From a checkpoint of a small autoregressive pixel model.
Data: trained on simulated grey scan slices of phantoms with and without marks, 122500 training examples, 32.8 epochs.
Rows from block 2, named by matrix and row number. Rows with one number belong to one attention dimension. Each number is 500 + 50 x the weight over its row's rms, rounded and kept within 0 to 999. All counts start at 0. Numbers have three digits each. After the name is the row's rms in percent of the matrix's.
# q: attention query, key and value (stacked) (model.blocks.2.attn.qkv.weight, 768x256, the q third), inputs 0-127
# k: attention query, key and value (stacked) (model.blocks.2.attn.qkv.weight, 768x256, the k third), inputs 0-127
q.124 100:554468474464470503420471433481432459474467501487452544540499523452442571533376474520479553467550432502558523556481402600539534587594421506472559574534505533520474516518423536549502507424474482497500421504569561482409491422532532556423482489471513547496517463493436494457478454540637570565508546544544447485467386618493412419515467490481469508524509499523619473474420521578508427456530
q.125 097:480546502502496527484418518493476479393452476487551353514511452492470456456477515556493485493491435538526496487493569501456416554455517446462422509536432546525457412471555477480477590475459556431368442433575493525411521551457492517553480477424417514495568511572501491447572491459492474544479425481526586492398431480471546503461455509478461538452507453471572470534511525437575542529565
q.126 099:456536519558572507453506535568480527488436419457478453567485494611516587584513457555530512426488540504537423486556499484473517548501473535513451448461468499481390475373470469457502399477463550616598440492477468637516507530458532493548554379427549596499502505415436476418470540575448483547492502459587622449422573538521552538501630579484419454548593464458506526503447494534474478424454
q.127 101:511536516516513499539533438550402575466473611453449541485573583477461464445460344504505526533507550497507520423448581618533537386560523584561521464492587555532471490481462636541370555501535548503499451505446469521504552585495530528521524495559466487506497448505538449498385485546472400506517455508408463427520507548435459484433593605482431513520487499573547462472422490453492542494465
q.128 094:499531511457503504531493521452514461419549541422476474517565448443542551427519458365518468418473541545520476525520531484526488549514446484489513477480537550466527437532464522526530434623588439504452505424603429464497523407521507541493571549423539453527492460528510455516577630444498559590479406475517546588544403505550628450542540512508514518568581483462462501501435470526522493462477
q.129 103:490427572521517586535490471530479424495488538564547503491582496458477569477465538446468494573444498421477471468528450497504526593489466487550523479525474498470483534432474468429526522566510434504403546481423532504523489468580462523439503517526607565525423474465564553456409522421460558541448536501486522560535575507462458476407584556553431561466406565463559466490516431420453452645456
q.130 100:490512512574616426502493541542500483538508455567543540482488597551570612576611455420466394539557513530502459459469400507550522525493334538484511528530456456484448509419451507448476587451482426466528630545495436580482496454502507455430440440601448505486504525546487547503549425508523545491583566436454497399546482550518472459543427477439535541527498570478594453607531508460585545487496
q.131 099:565574574521456441441565496467513484457512490496591493480433451483549512440516518498479463560429474519370455427579509532415467416511524579431479465593474483507505497585469532470429460588515481558429451425582476518498514550485529512454474491429528567428488476430527487501512402466487509548473412553502502501489442507473446559500635450511575503447490516519540481564476479567481548439584
q.132 101:525440527415566479502459535560548592552546484516501557385526552468417578518473471472481531487524516514518518579583504530459478559492438466464530528441477427527536550460519430506479564446499503573463527552532433560559534490585430535542486502506494490451544582511445502512441474457471515506563348491564539507468475551512528465457541527428571532389442411506467489371438502487482473575430
q.133 101:417531413505512481479556491573509455549425503483495485464500592457549541560472556582477626502443480523560484600489604512507392475563475573499495438477504537488449534440481497534472593465495533528510446460495374565449488469536505535469383461554483533559550535530504519519427572475501451484562491455500505527564471514512501488479532502563445476505473499516524458411380464516571438397498
q.134 104:598553509534472540517549559463508460480538406548427473439541497595459394582547581456494556572463423495442531453463489491464482628511487505503472549491517514459437499477468490490425494483621587543524546475465469452473496522599547496461531557395457522572500546453421508550471452503507398519537652526511553483461506511473491451596539378536519443491551465492516525459497537505503479591505
q.135 099:380419372463584455517461536416536402510455537491488496451367558507447535553512561610436458495503556385465550552503530430506447526489515543475493476527509351487464581484465418493510411540441414471521491446470520477483518518472535542491482435532414416463537460593523486502608434494401521525504485475497601481518455537454362452565363468524501354539509495484570421432473482545499426458526
q.136 099:525505531494462516447431460508584445463547562523586505485460478479440534482491466539529444361500473537550450497556481532482523535480581462515547547506525622525519586481577396546566587541482511449486454437455470511463466447509596557445515449543488476512448505488628554456491512571531485480522529417426441480491532536393513537507523430531563488477366450502569558479470532438536467427545
q.137 101:514499543520478545507563509406551453505507557521558476430543518482511537486330426407546463450587507511470474558443551457612567383536434472373508542514529542513471493486528454502482501495448510459558527466470502514434507463470528592479468508469476380518570440503484612578428482505520454550478526533488585529437561523591500511535524515538534540393500378460534488486521531597595485552459
q.138 106:474442481527517575534484511471537496479482542499416459491490475458487417448461487443578501520548511430489528450483400507469544575468382508458497558498627489521429438530421486500575423511430491517479479540615517470388508428450433482637487495491358551418542456478515534500485510433420510535508431470513505437595489570499530444483550412482479517529553482537420544463474509443511406527559
q.139 103:557585454451559572507406500560472544445538584416490478514595546454394475536479451494484477480513478523545448447485493498530457430540506526467508516549546501518576510573554539512468412441584376506541557500416394452486570599487470508460453481488564521511403591552451564542484488395475506547465444491518484470412540409572484473570444463599466487514550520529427412530535529502506571544541
q.140 100:502459449483501418471576533478460611460555566547465496467498510485513405556509534532375549492530481475502489478593511475506507567547493526524507524534470515502474485441462491559579524524438418482573516576539461509538612514460551498484545567541496500552582508500505537506416480508478489461455365558556517407456484470425535451488479553452569525540492482510468568464501520464442522548444
q.141 103:475597543559533490677476532450444467414580589496412496508543537441523441517429478443559472473538489498471576571504550588587482617523452594564575512445504459430555458426552563427527562482505538486449521483617562464506618552537446434460451475493514461570507497513525524493496471502550537553514479427537524543449517468498454535423478584509503584605594491532558471493425577510466480515521
q.142 103:476473480470439498398462483492486531514447451431493496535492516502477526483482440519397401521470506492494500558591528453504544530493481467548449565529570534409430448499441567513431564450542614479481487534557462449530514521501504544445445427530514490534427451528489438418531527523473448445561526447515477556537504546541412461479551364456527566506542562582436416580601551533483540534460
q.143 103:443386515557519447541454488511434567464477453517437526442543459438491448504427554559515458441515603473434570509456557530555512477412477424536559562496516410540520463415440492494413541516483515492564478412474402494487474455562476549526452569460500411488542471528465489567440447553512507486521442521535533458437570504483447453475503460492526498459435509508446610466525439406510542475519
q.144 100:500470331594469496509631489619525542430512587571422547491586484389424515519431479514491444457472497546518447567520449500460469503420506549505585426512596391430460549451388582436506578502498434522547544422493528471339441484526533509537481566453484499456504483528528489485519488514516495522536504501522490503400583508500527560566479531498499516463508503579464453443517536515531502472493
q.145 102:486554489518463549452602474450536493481566510583577539566437508576468484529570529391576436401549536498553499524416552491580479530519505535479508500478526596456395527505491459615470452503471436491487501551554465500523509452471443476435419519486503451504510584463480474562501528570523399502524533567425409474466439547600433611516530536438539557463558564554499561497594454533386526441477
q.146 103:450469473663516392477504496469427543544587478567461396483516460493453507528446485504580479493456510465492555555473556491583525557538440488497510545561420512553417426476526518482446455533525619539596567456553483535528515576455467482558526452473512572440473597448534448481498540584517533501471437511591331520606460508490479491452453525526404483507465457436449588413602477511502498536501
q.147 101:495560522522491538546507537455607448468465481528481423484445575558505520502560499504563500572612477414500539468592558491478596509499506470441467362534455506537489461550488438542506432372498520466469532601521546599435481565556525468549522531482481513420523532558629521478579496542472513543542450489544473512453486448465540509490510524421446531565491460569460494506565465446448436462566
q.200 102:497521499538530431511548486451519466466530482482531500548591472490492432508553431477543489466514477450504505394528478522497435498511454487441562411452506587548490604475500405489526562447482543521473457489451480548591518505422605542568536562546513499511472510472475549543512481537527421417566531424460543579496510497362498446602591538562535506519429412436381457428567534582531463528581
k.124 095:519470471598441452528563508571563461547521572492497539551472475570369569506448488510513404543476456440431536521459485458474494505476422498476490486536461476513498546557543571517548473452496529511566627502429442478502565579472512581566449462465564537478400468537444550487496462496486483474531546493457505511473455396608514477490452557552529402452467444505389538566492459469514505412559
k.125 095:554515487570454511635540490657492514530505466415496528494602468455499493492471441507598534444541474499489564480464465543560469453532496506476535517536545547457576513535503497502471531463542551596480496470483527598534557510450442512480536501502437472490503536454431561412539518434437575476512474514473543514444450410479450460478533524620519514464515563462508407487454473513567435483524
k.126 097:534464546477493513497505455489521426477507563465487433499503467512426507437501477558411487474569441513594627517464595499415459469507441520465592519559503483512578546455476597530506565569589569430405585580523503544554485536521495488444503537523500414453432484543494446624441520478470498535512534581501561518511493558505551464522546610476533426499414554540528478461501597486530520487464
k.127 096:526504544592435497465572539491587523472474392536489451439523571530575496507488482546608416387540411521548497479423522443577547459511482532595550535481528562442556507509507492477468553520401482504485519545527516436499459466554484474499517456377582489420448504468395518502410492616517555518558477531586531392542532446477539550436513470473509470570463530521391473486501477574450462490475
k.128 096:493528529498514418466510460508586493571533478540478429462487430575561451449438450555508516628519518431586501431455463551527473525556451499459471457445451511465475505559456385415481425619521521560487514607501441492530453535551467463548469541506517502578398587568564549561573462439554494511484458526532460558537439541616557488449501465505439507509475497504436525518473431496444534453473
k.129 101:491483488386565435545559539442471490425486425466550467526510515499449504457562492464438418493477517516546555548464485504534496453498477436416454453486485502532537477492523543461568553466500484524517539470542340432521558444487507613552459504504505472475523502466515502585569445432458541471553470463360577492518464519539478541563454493514442538522406450465513519505521541534413505441462
k.130 101:530457515508500538434376529464546446402511468493433567452569367422447449514553517527558522533602584502498524510508641548471447521519445515509603475473587487446439456497426506535505565429486547499371510569515559469519429449492477505513521535497498534485441470454470455509536538535459515548535470570582487468518487474462488495407511490486509465556465431528514412491535535494494494436513
k.131 099:513516532367494469487503552548484560525544537431509442530536525522473560453472462537516500500476572459534427532504569599490550391522429471462497506541505469581521546436445498569449459461570416574461552543545481561509555462483468500497513530428496496367503461453491542452480518477534602469487474440564486512406532557573550453619439549467500422512487508612455478493522525516438485544498
k.132 105:540502558539503485538550472473463485497486441529460487486480520511477505605452642482543480514464443461537385430554442518502540513530532565438410494441495429463491535510538513452495449496590491455463474497543433514431481511504435602441570512548461520486519474545490517446518489368500478467498498542591485559459432407472570554507535522472507582520462586580495563516477496520498454433431
k.133 100:476560540514537528591463418442450488504487415568527512553507426524590514458442557487532521462458521510446507563407569537564495537511449490483426551597437493506566441556501496491461452473521554445495489494564577508545507587525495523603468505438513406566471536575561557535548488516528486453565526503590383464464505556466520478531573579417479397547536638497480519446445570501456471497442
k.134 105:510552558546536584546425498537509506473504500488537404513501494551516532432404550545546420468467490478536523492485496517490550575515522532428470477499613523548560359542486447448430484467435427470533501488528513481485466437451469557417462470505438611511483500553556567468477478560505502499463575542462456566481546477408492536487488429537533566412477543485460378523564519513480465527467
k.135 096:490554482524512463602472579469501430440551450558548443493515450457560446483394519384488615465499488547527511406485485467481488483538515525510545522567514466402579490493518585538444493521530425474469460442492403484425448483553497452506481520538485419479558555520390356464393482475401463530506542460526446446533470504530546506451465523455459498463552607498422557566481507542456552502514
k.136 099:517484458584473520576560475497556531470576500491543513527435522560549552474439403528617476481529470562490451492567484537460531525545456607409458518416487514481622453492373502529610505560498456519527376396515479512451456591555514502573427565429516533438425365451550514506516460516538517446594528511589561537533498555575560578480470590527430565543511461481408488417512501515540585507445
k.137 102:501399462606454471498536473515476651473503489515491417534566439439524498540483462469493535490394515548515507522412469560574506459509526513572514397496560545420506528532459441549563463330568562657537484432480549539532481537537498499511552507413549539527432461604495515491463552527477502523417472476537487534514485492471528523492497485457546436634569534489537487563571451430539474440480
k.138 105:496461515549548555479498452530480537447574588534489559409430490469490499493486517450450518472429369479524557451592527432594577554580615412478499472490530552475602540546487566517484449556455491538547407571465485488651476496527543601468617487557486445537550442531571563533598434495375521553500494411549466479535511403577463501523417548584475489536428552494432579552485506552527438547502
k.139 106:422446547406488573620497632510538440533462505500483547557535591453592460511460466419513475536461566434479498518484543470497465497485437519523469522537437478440565599435596473445433402537541509551521489506514472565490572456490561534450456429543499456528542539476527469559536552570474595448517533520452427537565467493488558529511428359603516572576425440435583509492526485461497366515508
k.140 102:546517475557522561528486536525474515489549465507431481530470544491513553499556484563586410486544519466536542491525409536497506525487457467506432445480448530537536512477568424580465602425523494610479590472562482427450498518461388533469523587546498490529567503506600432444400500505574427510398459473575510485474478423420482560595483553538500570503470421522450516573455482490525465572551
k.141 105:509592439418461521508474421560577408519508492544423566422542423544493582563536562497428507533505512621556582445481509508595453554523494517461529455537522472452554507477502431536503538442505475514490410437463433482392418504580475578523496528492565540405505523458506456468450577455436552526518583519506491537532505541558502472554572531445526467495431422450510490566562532512553579500476
k.142 101:490417373499631508475520560520537539500428503464515583420519524459497517573631552515555557563493551476493473454532528463521485486411445395552569428615432542531559501418564576516541524504443472511556471533498474571515506643470451532548476503554546521505556521440488557512568499533480519403505577635594430418490515514512544425445456492571481549488562535549481502545499572561499504421544
k.143 103:378530486570503560524542431493448417453591437533555465497436560598521490603480511494441453532485557453509455455466494572401456528563560435421464467485460464505435495530608577489586555474541489533490487528512455401569370538452464476507510498490551501510524525448549493546474596510426573581543577579536555510465549459523645507398461482460475425534571490539518497493471500562438515568463
k.144 105:501619508441578521495572509505451516504439451523513480529489479439596503499389489474468460568546523540471509502571536444460551518495510605519396485441517463463469444488478487592550484440409535513490456397550577455555575468560572481485491539546495481511476603505542497510417420517399533527435520580491481507512512475552485428453477458582524367525489374496466506524506483407420494514514
k.145 100:542501586571537526477520513476538470474442450535526549453572483467523447549452427617446554496605434459518497456510537411544461513490488485435513519485463467493455539441518500494473541505547433463436407516615544537430522469468467522541538561541436525561558510486471505420479500533464617496498453547637565559539489425537527506563520474471430444478542488460555464621539539464459509605494
k.146 103:527487451500462500529552486514576412509546492530605571519476501470424437517519544506506538538470585471535472497514484478484495454524526567465507476449559542580449501483570549407460530551466442512519400570513475497482471424491535494486597523479549482449588516551512544499475576464606577589519475439608470409531531503629442442608440529536531466587511518453550501471462455524508539456543
k.147 101:585544452456509508475397545350659534464468475547458440501443547444503457505407487521440407594485453515434422575461456507513421527424642520457579568522541543463520542440514556435477454503610547408564494517513560457557496492487434482469625513495562521510504432497551503538516445503512514498515535526452481449616578469526510565467509537491499528497501439435439506595500515494520535456463
k.200 097:479543435518487535563574517499514456418467450465462481470519506493399551440438526472604493428542506471439460513511543542549568547520500544573475466494418522512570531540428510489392532542457483439507498491488543463544542548543445503551569477562514422494350540515463482503568463480564472441485511505509573430515438484502480415458562500521548476555432480632506397514510455586464516540491